A small audio frame classifier, trained from scratch: 93.4 epochs.
Rows from block 4 of a small audio frame classifier, named by matrix and row number. Rows with one number belong to one channel. Each number is 128 + 24 x the weight over its row's rms, rounded and kept within 0 to 255. All counts start at 0. Numbers have three digits each. After the name is the row's rms in percent of the matrix's.
After each channel's rows are labels from the 100 clips, of 14976, where the channel reaches its largest size: "top examples" is what is common among them; "lies over" is the class under the peak. Only what is clearly more common there than usual is listed. The data: babble in 24 made-up languages, each with its own sounds, syllables and stress or tones, from a formant synthesiser.
# filt: filter width-3 conv, dilation 16 (model.blocks.4.filt.weight, 384x384x3, each kernel summed), inputs 128-255
# gate: gate width-3 conv, dilation 16 (model.blocks.4.gate.weight, 384x384x3, each kernel summed), inputs 128-255
# out: residual pointwise conv (model.blocks.4.out.weight, 384x384x1, transposed), outputs 128-255

filt.121 087:134117121086112116113104158132134107137100129129132073143093141126087137152099155131101152192127106131137154123144125112140138134084133119143088137148121156117131133131106135132152108131112124078136128156101135080140092126149146178148127108111139134114166155118125112132129112140111148166132142143113119084146087117155104139147138161140135081108143080105164149139117117130110115133161
gate.121 087:132140137133165103153156120129138103137138150156118102134068179135127089122128137117130159131145112109136132162101136154146114131120150141143136079044107117087123148115147136090167135139131095182146157105151148076133113121140116160157152118124131174096126108112112149106137106131122138155130126111143185138167104132110126116138120160148121140154162182137126131138127133108149112157106
out.121 101:120188115149138127097119102140119133152133123128121119139150135118125135154062065132129135137119165145135169123126143153138107143094128132131127142133177123127111143138121100147134101147113150106128149149080111113102130160139113078101157144111139140135140200098105110144122110143095136109150108062125112168142159092130129142126123169141137107125158139080130169146168100097152145107147
top examples: clipping
lies over: silence

filt.159 093:123118138126153142098129143134070162159087126130124120138137089160140197095092143125164100157129142134132114125126143114173122192118144120138133120086095127151089091143105173114123129106180115136130125118162149093113100096150088133130155104128108123169128125175151158125137097148093135141177127110120155098170096114098084128139100104106157096158102121109127094107153110091111129141127
gate.159 098:092106127126147123156149126120120108156119110128165062172170133112147121159130158150148116123145098144153147132159149106173128159130125152168176149132159113136080142123169124105138081134131139082154122113113109107131128158124129135135120128163116133132115113102124091167125122104089118148107108125109151134119117136128135109159124129121139116130134132075119152182122130159131143161121
out.159 096:165160121095138124118130128149151092168171118137102100175151157082148104145088162129093139140101107118098138169172157121118141128096156129083114133146108135140193154122171132121112111138098123138162154128144126147115124146137147162123108154127152113103135137127123115143142120116114136128138069148101135132088100108142141096134157149111142098085116127101155144144146142158030095128106
top examples: muffled (low-pass); clipping
lies over: silence

filt.162 109:157141123118135089102116119119112172097154133105086106211148111131149178147147118158126076141121135129119157128126132133156113171107140126113112179152138198126136183132117157116136135055122137175142104185160126163126088138091143143145121123147135093104148173102097142147140136116117118164096157138119156139130162149141125105108094070078134139150143120127125125130127121131091124126107
gate.162 098:137131084121126142110117140195133102128134081114171112145076114133146040130098107137117139121132135090119115113094146186149144100125144152126111102098091156124130134100138069113114113154142173081104123111106145147088139175101164105142143140181127149087119103183140075111114142165176124114152126144153178147138125141111143087118158106133163107152096130098129170104143158143135135138117
out.162 092:106133125104121187121147139139133125138126158087140100109153106119091140166147195116135130130123091124146085122142163134134134180138162109129165161121161106098086131106107135139106152141108119102150142111129121128115107115132133102091138129113075130142134082085134170064114159132129142114163110132069193098165116132150118102149133110127110098116137107181165128132151131128172119115155
top examples: voice: deep voice; /ɑ/
lies over: /ɑ/

filt.74 105:145133178154116139117108138112113114113118130120107141142089088124123158068093093126151136095115130082119098121141124142126152129162104081118120102187140096150161100169170123112105119123146129118148122146140132138123115142103112131076087136130128111148119114152117162143172152129126135114122123134151130154206114108109144115146112108128118133100139125129159106174123109161106160102099
gate.74 091:145131118160134102132109134142094163128101134096112113117122121103143126120137097127155140142115124125104123167139087139138157171117115103117137109137135120136151136125112159167134129141093129123126125093133143108135129107084129135103100170102132122136153112119145082134128126095126123155089105110116191092100107118102145113124151104152160131121082130132150103107093129118169176106125
out.74 100:128138134125121156112100159147129117137118162138122102097133153142167160129141148132100125115120139117119111134119139108136161086113152146131123113132114156103132170112120166121102159167122151130122104127153134135141179111159144119165091110150082090114123104129115162124141146158114143135139132155116111090093117136179113125158130163150133131146102120130132145122109131158120119136130
top examples: voice: deep voice; clipping
lies over: silence

filt.4 101:133125149165127092170140105139150114200118126164150113154147133109144154108165094138091132134158155097163102153143151121099095113098149129097103112088044136144139113132122081125112178128131129133145127077114136120142119179102126118146078162141143140128117118128105140147141103159146160116162160127132118143147156117126153153154093150174189102127094095088128103087140133123138093104130
gate.4 109:111157140110103129122114126127096148134180125121125158157124143132149098147105100146138143081154136121174182094118110159109160095127136091070142111142117138121138137132129126116135121156075112149126124119165172155143129173147126120096075134144119157131142150139098123166111148113054116141094143156130119129134136164109108096108101083091124121130142118133140116138136123166162151146148
out.4 104:079102171113120136109115125135145133133132132150148145146125122119119113118067149129122101163115105131158136118124101143116177124115174109110159155087144131116124120118122075176122149130194118127139127144091126139118152130126108168076134115119114121141107139119168170129168139117099131111136143121168115102130158130124136103138112184130117158112085119117136111099085126163128116092132
top examples: voice: child-like voice; /e/; /ɪ/
lies over: /e/

filt.28 096:126101116173122125123157160121173103127158157122134171147122130111097127097117095152126153108126105078142151098097175132118098109119187091064138098153109092138075123124136117127091164110112106107142101098181121124162095133157097155126126110149111149126125150146103159114132143139199140146176124096096117141091137094151121152151105149121150116157149110161133105083119140090101137132140
gate.28 100:119171135111119123145093164092177123097153133116072149100124133142134119157090139087111121127139120100107157096139130131181150096108110125125140136141121172121156114139108164127153051136126139124111083152122146134148149088164127141123109140123098151122125103125153159105132120110165113157103147162142141164171152126141099152149126125152125107182183128128148114123140149117115169140094
out.28 090:120123175113117121121124102163117147149110120170128139121086158145120110119179138115117157133098110094107144124156156113131106140130150100094153146170124130153129145123125091117136116127104119120138157114137151110152121131133167102223174140172134127147142159090148120133141187159081151160136139090144098132107163144170146133116101133159120123119109107126112155120146142173120143129128
top examples: thin (high-pass); /aɪ/; clipping
lies over: /aɪ/

filt.331 102:125097148117172152163120103128096139108132064098143161142120161117123161132134143123116124123135122146108102075144144139137112121126087122122139033149090107115102182112140136149149105086169126133134113110126076150091134124122104076135119093127118129104126117134095115113131139093150135125086138144058101104097095129137147114060123127089148102107189122171138080162126145108143096125098
gate.331 105:108121124142148151152102160133096148107141151138161127127128122100085125174135120133129148125169137166132106107096106146129137151150165121116145104088155124163096111141200118186230102117134124113123125163128132135076180155092113109137120136104120118140134099193152156125176126116107154166130117127080124112130109110104158130120138109167114150128152114111162152140112096119108133123088
out.331 116:135103110126171139176110136166123144108122122122122170104128120157146158134135140122105086156144114132163127101164102095111151139110148148121154136143099159095128124124143104143153122144135136147152166116110115093115121183141138142126124089127132139120135193185118141129094144128111117117098119103114126149099106124111140161146121153162146113076150161121174155133128096178143089115150
top examples: /ɔɪ/
lies over: /ɔɪ/

filt.256 099:130167169123114118164116104138145164153117097149096142148139147149151181149126157116147158155152119150161102150085139133131067162153097123144127111088122113141177136103138114112133129184115105122138125117126128118091114100179143196149103155111124127126112145108147101091120145128117118129180151128085186112115130117142133163113122133172087120133128085114145091113175179102123129129143
gate.256 099:126145093133145145124142138134126144119174134137099092134104188118084203102098136137134104106131126129154129059108100111115116154122126136140130146136131101125148145133131130168113127068104123114120108123108111113182145107163092135152117148152106074135122086155121131165114113111159084156109133118127141149114124132091104059146155099099130155112098145185183149125124128134184109082096
out.256 101:156168092127134096138149124111154132105156117124130127115124107146145103106118129098108126104107139151160119173149136137106097113138116169167129156081146150114074127102120128152121115076146115103129159125137108121088145106122078154190136122081121096124152138117095083178157126158143137081111173114104115081156132131114112135129134165116103111102112080121099147108138123140109078110082
top examples: thin (high-pass)
lies over: silence

filt.306 107:164137167130125108194141095123137125129132147148129122145139132160122095101112088140112128101145152105128133081135100114092145098070094139127135115099111125120111111099193113148117122166132174124169146100074124143105116146113086129110115102133173116162088122159152129131087128117139143133102135135129145126098111144115151121095150137154105110071099112117115118110107155125130177158102
gate.306 099:146129145086144120139060119153172107120137130154137081137153133095150127117100130117102124166111096150141181159168103172113132111145114175125128118133120126122109140166144127084133112105128122142167160152162086110140132130123132130098113187076139118094133125111125114118133129135093118104157147139146127129185161140096142124141144130118090139107127131138118137135137117161139120158118
out.306 092:172131102156072130140098132090126074115131110136122086109149122124118147114148116141102167148138100127124117095155125098122099158120126077142147145117133092134086144153145157112186139147111134138142142111150149152119131169148099126152153137067090166131153155114130132116122110099144150122096085085138135166124113119132134091061092135122129091137124119113124163119131104109123147194107
top examples: /ɝ/
lies over: /ɝ/

filt.135 103:113145148172136139129111131113117154091109134134112163129183129140096144113159103117087128130144127121108139112127163108105088163116134137172083071173135119107137129098125142131110142110127134125104140141138127117141128135099114131124101139157133110183094111112153165154118096149119130163131138145116120124136135110149117142109134159102143105147089130149115100124133064101153114129122
gate.135 100:126107144132140189127095093118152130163146126077139124123095133145103169136117113108168155152129099152127077135140141161114078139127148081084132135110147071107155128123148131135142127121110114114102135130135114098118155119148146180153113109122113105095115190107129147126130113111154109153142119157133133112102152102124123092124142133150152114119108105158139136119143130078133180128128
out.135 093:121130121103155162144112150128136140127158153127135094160130125098190138129086108156118123134082125102146094089123101159123168120094146081132137126162117150166136122136151119169136162143139136132152112156113141153117147121113119131129151093140073124140160136146147137164171135150109133095122155200147141138093127131072102116132125106116174110119122133114104142124136172154136127143154
top examples: voice: child-like voice
lies over: silence

filt.144 097:117094117124081143115124121172140105149163118101168089114136155128089098123167132106133116156152153104116158139099153113174162159122105140115137126085139143092169100122106140134104164133104132139113135083138142111122100153136111126159092148157175107148126098106125109147141152128140141127120085126146115109143132110145110101119134104130120135129193100127162130143120145118120091112131
gate.144 097:137128153168095114125122175152133135085089134108143086126151164123124147104118127101146121132105123145155203109107137149115125113147121170088135167163073106146115129097148137100134112141118148137106147135101144122117098154144147136100147170144152155145121125137121085147121146138136117141164098128132109141147130130059120104134134070118110162117131130123121122101121140110123181146150
out.144 096:093126160108110103116075109122145147171064155169112145138090108149117142201087118119165111131101101138137128100152116149093136145122096099156097155127134129127117107047083095099159140121150149152125108100116134145115137140193134104116148124133090145134099116130146154108152130136154127110090141118116121137168141110102119158111093134133180117103103113111158142112137136150177141146156
top examples: /ɝ/; voice: deep voice; /ts/; white noise
lies over: /ɝ/

filt.169 100:151135109142172094126165099134124132118185151166122122121081092125160143150121126149154169109157098152119111152125106103117102149156153128103124130110178158138104122139131155047101120092140122178115121066172109148102104124159142112129107123153161097148131180095146098175129135070088109097121148125103134124137108125135104116136116119114142161119151136111156146179155123134167115083123
gate.169 097:141128122130109077142117120115134138121108120141110105155125124134141158122145169128137190145138129110122126140221153131161087113125159128085181113145105166144109132131143115137170148083128103091147136132103131115119101139120166146122112093153139134105098121100090135139138156078102114106141163148145129101136133126097154137099138163113144153105143142121153161179161152112110106167090
out.169 092:114130153107118127111130120137148108102094116123122107174155124122114080152133143121113140111130127164120091117094154092117124149126191121155125142107123148137146094149115130126156180154167116135108090094130188132117126135167107167103093159131118114144153161128137146095111125127123117075149113133133129134148112154119123110149149165150133135135169142121140142093113126163105178142101
top examples: thin (high-pass)
lies over: silence

filt.184 090:141126127133117098169116091124156098132114124143136124104138093085168131117130142170131131158130146144136157084091103117089092135126097141129146164124155144136111165110097057106148110145153141121152114152116131187118110095123098126134123151135103141128120139157179143125093163162125119115118136145132083101137135121165147129095100139147162123109142129115119127135101151132136160118096
gate.184 098:105115119120129131148165069137107166151158143153129143153151138144174110154168103136127109122147136122122111136067136125158151163147130119134131086094133132142082132136164091182129119168150177111132144115094122138135128125162117113106146136109155127135130156082146120082116153082111132149080133117142148138104099111137087121096134081162156173160174163124155131142104150124181127107126
out.184 093:148146154128134148144093093129146114157095082138135123105114125126141145130094111158115165131099136108133105149137165103155121148140147144133109182149133147163155144105119097152142126162121102134119124138110122120160164104154138132107162119106170096155115154109122174145111096161135087129194154133106127097138138118110129145153115146105085141166103147126164085140107103125090111146119
top examples: /ɔɪ/; /ç/; /y/
lies over: /ɔɪ/

filt.97 088:150134100142105099106116105097164175108142122089120143098064158086143147166133086081120104134121173129155117170166157134125099112124146103133129182167116144135137114125129094143133094131116144097085108158124130120135101102125125106106136102160141098100135149134140158124116075092118122162170105148145162125157167128130091126127127088127142151147119125110118115112121154102090135132095
gate.97 105:092157139122109132104081122146114164153145152129140101146126128113139079167094091103141079110133141167135119053129137126115143187110085164124117119154105091138099134117143104120168100109148123098111198121130109148110166144118148135180085084177130101128125121173130090136144088124150120169096127141092130118098121161188122107143147123118117109134123097131169083124155093123113087126128
out.97 088:183121100176109132112115152138141115080155134098128110110110125106138084085122123142123119141134123113145161149160109110119120139102140115160124138107118101119136123117133105137153154146145138101128091162136154138166141123152092112108130119146131092125192122123104157122094114111143099133082160108127120138131141137175136110130134111151088129083149134131168094120138136155150110139104
top examples: voice: child-like voice; /æ/; pink noise
lies over: /æ/

filt.304 104:120138159140133140109158115151153136140129116134153162109098130152133111124136154163124123131098132100110108145104101165119166076138135144140129097097111164120141120104135144136142102119114101180091068167150179143143085123101133140130112143168128137145161129139141130158130149134173142127127163109104148101134137137093088106160106148071105109128130133099103112149135138128121076114128
gate.304 094:116130142132127113123131132179115098139146154138098146146103141137163130151135101139104129140130167114083121061179079135114114100125119131146171112134104147143154146163089146134123122108106115137124177134143074087118109177118128094128115135134125087100115158115117138138118143091163146171100117114122123106171116122130111098106162152083175128120117145122198157144156143155119095092147
out.304 098:137109121125136111128120118138124118142115110124101097099136135132119106146140127118150074102144187139118117114104100147158187144089145136114095113118138129179185096115148056116116118155135132135121177108174147106124114130129126145112101117108105124143161082093133075100152150135115112088157198160121108071090132131101141099156137170160141135189115119175089157124152097130153178148068
top examples: voice: child-like voice; /ǃ/
lies over: /ǃ/

filt.35 093:131086133096115148148086113162092083134108103127113089155131101146133098134151123121155168126156112142135103100115114119113122141119130113130173129103142121142093138149140142146151106174088095169106144119117106106122095124136112099150106118142131128147125201128122132091119113067089147137090136177137150130181151101114137148142114115175145130127118112121096125128159116125105093156166
gate.35 099:136129149138143120154139133141105139130085120146132099103102131112105096155130102109129125113170120129142135149127131153102087152146138169154142139122125087154112145126110090092135150144096147114151134122131074133147112149085133114111109128128163154125104130164146102142112097086150135140120167172124150097113156142129157140132164146137134143144070166095103156085122130164163166117101
out.35 098:141151122114132121137131159137103171121130130103104134093137158121125186151121132138148105159155147128091125108116109113074110178180140156183168172084123141119143149129116123174126121135161132119112118123110118131162122113138147129157095125089117164135112151133128114078095108113115173145146137162113154096154110123124122128176143140126156135173143095114088162120150095160144081151153
top examples: voice: deep voice
lies over: silence

filt.102 091:178111081172114123114127140101167130168130133103091103181092136118142109143138114124144113167124181122106078132154150119089161141123169139149092106140113100100130118140156129127091093107069155121141124116159165111114110106102078138132098139118150102112148143136098132101111123186112126109101130135136127124125138101148149122122118181133110173070162145125155152121097137124135172146086
gate.102 093:124172149126134117110136150120177144083138128134122129127173127108105110177155134091174178136141127111156147112152089103096131155137116114139113119132148109131169087134137144092129131117127115124090154103127145144130087142109132149120121136118126138134158134117154139129116107086110111162117187108120120128146118130083108078165168105148144126113125123108143135126104113176113192092178
out.102 111:103125104096117143145146120150113117139110148115183107169115143158135161116127142148112085139120131097108112153106103108115150115142114115132173067135175155141148094140133126147131161121139134148143102142082145136118121146107155134142157135138129104128065131150141132170165136175125146145195124132141140116094075143109129135110135126110163105118137136118126174149133130140117091111156
top examples: thin (high-pass)
lies over: silence

filt.196 094:140155138122133130076113122110140100131116143131103129123134106131123115128146150131144167108102158081102133155153069123122129153127127157158121037165121134158149121113135080101117108128138064157160121130178172149138147151119100136136136124141121135131156121091105110124109107071136160159136152081172149107147111110128107110090109183167099152147114125132114101155091096126125163160141
gate.196 096:129101099093149091103143129135164152139195097145167103128150128097120118111118101120156145123184135159122144118134103121134094096174123152124090129114100155110162186138095129137180093180156130092159155137181104145101145118140103132119114131126126090130146131133105081173112119137154118205107133132101160144141146107113111139135155182159137133086083089169137111175134091157135125131136
out.196 096:167114171122127142165159118129119150097169161122132132100134160147170096131124123114125106145153158148132089091094124121171174081073136083126148144108162142116102144116119127122108103124118125145123140099147147130128156100144138156141128111107098109163121095117121167110125139098157140128140158146151163126119098105125118108173152132114162105128155119116130124120130115121108131105181
top examples: clipping
lies over: silence

filt.318 090:125157153089113148134123176122105096160096154119109182095139103116141104116113115175146126162130148146142119130121094153118115096164136113153113108138130093074101105102152122104124153127118103126092113120102108135109146177124141120141139128125140138089104146155120089135143135175146124158125154126153131133145156146163100095178158147062155129124158119136142145099111115140128074124126
gate.318 097:132148113113082132117133119103103151138174181124114124155134137131135138152128086131127091135112125155084124129117127122088081081158149108169117123105135148102167123109147144148150153114134105104118137108155142137134121132098117148112127156120142113129141122126091122119128160133151115133118134106104119149112144132115135140146138154107140169145155139161129158066120150176141086109179
out.318 094:117123118114100143124114126121132144131125126161151092127139128136106101126103156113124146107142117136110141103158147124128136105124183178147121133131091132152129090154117119116095150114112130139118123140156150107160155103144147112119119163112115153117122147134075133123128125196122136101080101156151072140161108127128142150149116117131130091171130081136092115116105158164101129158127
top examples: thin (high-pass)
lies over: silence

filt.295 127:177143146097104159113155128163172113127117123102129133130114119160151102112121123110149134123094153155102130135174096150161121115123124101117156101118104140131105118103116126093138150115115121162153116132145137133096093139110174071158180082160090147120104144112113131121130131144130123145121113086172139146110116103121116124131128122155163134130142131141193120164179097111097167141131
gate.295 116:031105137128115127129129135133164143113153090151139133134109166119143056163128116125148125106123118104136110063110116123127191185123113118100172139106141103117119136128135105181107124140112145106084120102136122118135105102149084108145121105128126131110141094125141102127082095079138126140157113119069096126120096104134133108157114137143145148123123081153140129148122122118128137033121
out.295 106:055101113133115118122065134145146136142134108161149131110120099095099070131141132111138179109128113118115103129131110132090140150150110131112148131100103111140128088126169101130130147097071144064117159173086138092131130155138123110135181162110146132140119107123162103148138112138138149121145130117135103099139067089161128149114098137141119130113120119122134181128127094148119129154134
top examples: /ə/; voice: deep voice
lies over: /ə/

filt.32 102:063137140125138119143135103138127118095118126155140103122138126108111133109176131118133147123105147115118119120117142133104102180146132140132116135124100092115144160094131172102092106144136111152138135174180095143122149122171098114103109105172126142150130101149138107130092088108144159137156126123134108114103126120126123149107109140112156117103099132120109155136136097165113087103148
gate.32 107:134143127164129106111079141132107136149178127117097080118140137106125162107142131125111147113155115124159127097163091118129165163169126119114169135114125106113161127155145158154096131142097134110082104151148130139127190143131084173118100139124140142127128093150153147136126153081145092127164150119118128130137144100136122144130128151117130150130144105135098147113120145177099127075104
out.32 101:156162134081128115115125107156133151088124127091122091139100147102111161149109113105115129118120121114114139176171150051115192097115147133102146137117151161102127155120142125152114136146104085130102105140126118136100148162060159115106109150107142097080113117125114111131117075115142106095108150125108132128129146121148214098148141155094122125122142168135140088139129142159126141182166
top examples: voice: child-like voice
lies over: silence

filt.255 099:061136095128120155159118152138134140144130149181112092145091114117091134131120137129117144151115113190135105141144103160116145093100091077149117128155123136126121125116130118078150118104169082120130141158120138112148150178110159119095139124139094169125109137123128154170131148080131128141143123125167136147134080138162096139126126106154130145141130146119076175131134117145109100134090
gate.255 116:118116117167108092137165095143100151107101141125126086127145079151122153143105131097108108143098138147105081147082126136157109066152168108107119152160127150146093104137103134125149107120109128128151108155110148121112118164129114129090094106100115177102144160137126152131143159068099155119097143128091134151153127152111132106103139174143171151145104140133136173156141149128172105118134
out.255 092:154103132124142094146130143128136120200105146099073140143122155093107100181146170132141118124137150185128068152138113120129161120142117107131098118122122128159112096120154153143139137165134094128112113175117137159122129157135168086136111157153117185166109091119162147161144154121178074126148122120126161122139152158146118106129148116094087119160140109200089139134119126101130147171137
top examples: muffled (low-pass); /ç/; white noise; /ɔɪ/
lies over: /ç/

filt.37 092:107136181080121127133172117141152151091106149085118149144118113145133148128132081171119089157148119122103159096128120149097129116065165133119130150125123093103130113115161125120081101155129120142111098163098149101145142144085117099074171116128191139143163105154123155078106160103142106125164106134097093099127117104173149115163082100118110089160138064120066151127148115159162181143095
gate.37 100:125120131113122189098109107134141150151162125104140133126113148125125122157098133118168111160127111128113131100151107112115111152146111118133122185117164103115160163110123132116092096123127088111122149103146136131097153096118119124146069126119108174132057132098125152120157131161087136154132107122104160126124091140172133148161148120146112127127157134117127138160107105138143141096111
out.37 096:125128118098124126077088120116102141146121113093131106111103149169158100112081152067120124130127126145100102152143135127114120115127130109138123153149107114162149150137158142076146178118082116147089126105137154091142143102137109142161097146085113152145109088105138127119154142163154144084165121160108119106119105133107136134129122151095100128122133113115144118125114121109108089154103
top examples: thin (high-pass)
lies over: silence

filt.294 093:152118103162130128114165125149129158123156137107121136113119096101127179141106147107142158116116123124113115137116118116155145108135137133129175133145136154124179141149101130134122106131179190141105093146126122131139138143074121134098089139206135187122142175092128130160147119142141145106157143149133075113117100125141126134156183156089134116155141101138181100153163128106142108133077
gate.294 085:112151098120126141145129120140091145131154142141125089129152099090140156098110137105139141137144101116127089153123141154131114114152149128077125143164097147124155139129120166123119160141163147150132099133098144151089119102131098165117120154096131151172105101120222155109100089117120138114156144146126151123133132111158101143146140208174122122127189120139164130150156124169107114138074
out.294 099:153123137126145100176096124139107121120156139171139125101140133142123109147139096119149149079084111163127127141112116123094134118127130164137124124135128121122109116148120079131155132126117117136107129144146045125105118161170134105138150123173092185127093105128097108129181075103135124084112130128150132152104107097154114122097129121149154140104146155136109118159109117124153121120092
top examples: clipping
lies over: silence

filt.73 088:153112086120135183099137159120127115064149157117143147107123091081126129116151100127140107137106134087128087127111115109171151122103121132132122119141108138086140173123113123146142155120136140129113118171139125121101130138130144145109157189152121126124148154149166170121136137154143128110123079131106126129125139168154146129137152137035123087124175128161115113083123122133128157115136
gate.73 088:158123126109088143079020128140124105095144155120146095130116080124127142107109131128178125156118124141141085106138133124071118086090099157148146104123135114143114151129151172111139109154121158102157146133112076170101133133123130129134107127155081140136116117146120134117129111149138130100098118098085147113077151125123144153129135161154141155091096126131158148110158112104114185118142
out.73 122:112165141131157067146095125139123094115155119151098114103135112126119149148128132142097122119114113092089108128130140145115127201118157126123082145135131117137096105176118124089119121113158126153123138105148108089143117085119177114180082117123129124133127161131123170137148102143117138114098128144134122115136149143126096162169138107116136124168118113082090144119128161136096087139182
top examples: voice: child-like voice
lies over: silence

filt.326 093:143155147133146079119111152128084116147086113115142151130169136171134166156154140151128146166189083184107161117159126167079126095134106122128170093142150129197126148132139123114160156107106140169133127147147144183118156110130174106140134111137126167115166119122100135147124187120140135137098113087150122127161150145079121176111120121131137124132157126147141170098128142103117151136128
gate.326 089:125101088182135167112132107174146109154106120147135118104125121113107178109119143119117086116137173159142068172108146162110100131137153138090144123108077128165177145128159136120114158132090119088116106117156134139088116128124140150157149120108171124119108151146145151153182137120147132122130144158138135127140179126138117135114130111131161200135133123136164177125141142148114085140114
out.326 106:131135128137157161115097135122127162148122118133120143124119099136130098178124137105157105115149131119128105109139164177168135122108110165094123117114108172120146162148101107142118120140153118113104073127126141142132099142135164147141147099116093168138184121136138165163139109167121131090167142150136097138124103149118095182167149158107111151121141152118186115112157142142127078146087
top examples: clipping
lies over: silence

filt.167 094:174146130169152147098128101124122085092085173134095133130120161132128143140088137104100130142132095160134131143161067129108097082156148102128137116094098116111083126109171129111151128167123176078141168119130132129122165137055090101116145147102097118130133093162157101127112138099122164138138114076102089130131119117121108134103128216161120143101079128132131126153124126134161130075130
gate.167 090:124097170099152131108120141136132091073140104167100102135109186111119134122154126101120121128100142085124092107112118130120148201127116126090128148108083120090126132151117154121135127158127149157135108118138097121120103161131147133084114127141100152131101169157144127163126093105111143170087130114113109107146159090173156119109100148109140050125152079140161109138078130153103107068116
out.167 094:112149120103096098124154123121127139156126126114119103125120072124132137107127160149125117110085122147078152111124154101131161163120106101159166101153089149125152094135143153155136134144128104169185142133107097168146102137137120144111129069082111137132111142150130155136137138114167104134113124141164130144073104103128070099152145117147123136070142120105117101147139156181147126123177
top examples: thin (high-pass)
lies over: silence

filt.174 106:119141145174124121159116187137094098105168127127145142121150115126101098156104148142113108195104114175133075137160115147138143255143076127153139104132123123126103112107125109115112125151117138149109147183130114146152120123163155141124092130146160140140170129162105139109135156143148121130132115109092128133140158128161110171155095163112113121120084139135103135111127129150166138105097
gate.174 143:204126107142128114098118168112112082163134135113088113161120090093125098095122067116134124093141139120111125097132096107131153135143091096079128109081101131145125163164164133110165104118115155148114124162166155133120151145120129139134110144187158145112107104141104075128134095109108128171128103106139172160124147142115095053139143120145148123118162068128167155099130125139113152121121
out.174 121:142117148152094135139133098114113123149097090143090151142086173126114144118137155102105132158073158121142099112080118127102117037125107143111130134118121137113123156108108119105141126132173094121119126101116140130119109101110139128170119176108108158142082097149110126142128098114095090120111089119203153105144068130142164106131087158124135124125146131143078168129153107140139111113117
top examples: voice: child-like voice
lies over: silence

filt.366 109:141112075096128130149136133137169107138079139109127074136111148123099099105132123092129127142124149172121117116129091106125127093167137105120112126087124124124093125160141128136100094211106127076160132150089141154126128135125148147128114082165163130115112115141120115105136142073135130073153144126127119131136124134126123130139160099170144130122150100165125142111132132128180147130132
gate.366 103:135115116091109180114139151135162142095176148126111111114102166124118112141137155109126109117159186151159175146119153123127132100111086083141147133109109079104139176130110138154123125156126094124120129161129141129154149130139122149111125108109157146115099169128139136163121093121112132150145147121160164137108125148143137122135089142135119056140130113116101194122128139146165091126103
out.366 115:108119133130109118109164131152111124143134081114149086113137121143126126074109107106122109127103175114134135136126115165130139116177116126139153105149139118164162160130165139147158130125101149111071104153124105148133097109088115158156118124107171154126145109121134153130099174144108155128122155136145115161125137132135117106136145115138134120102148145134146089111087100132125141115121
top examples: /ç/; /ɔɪ/
lies over: /ç/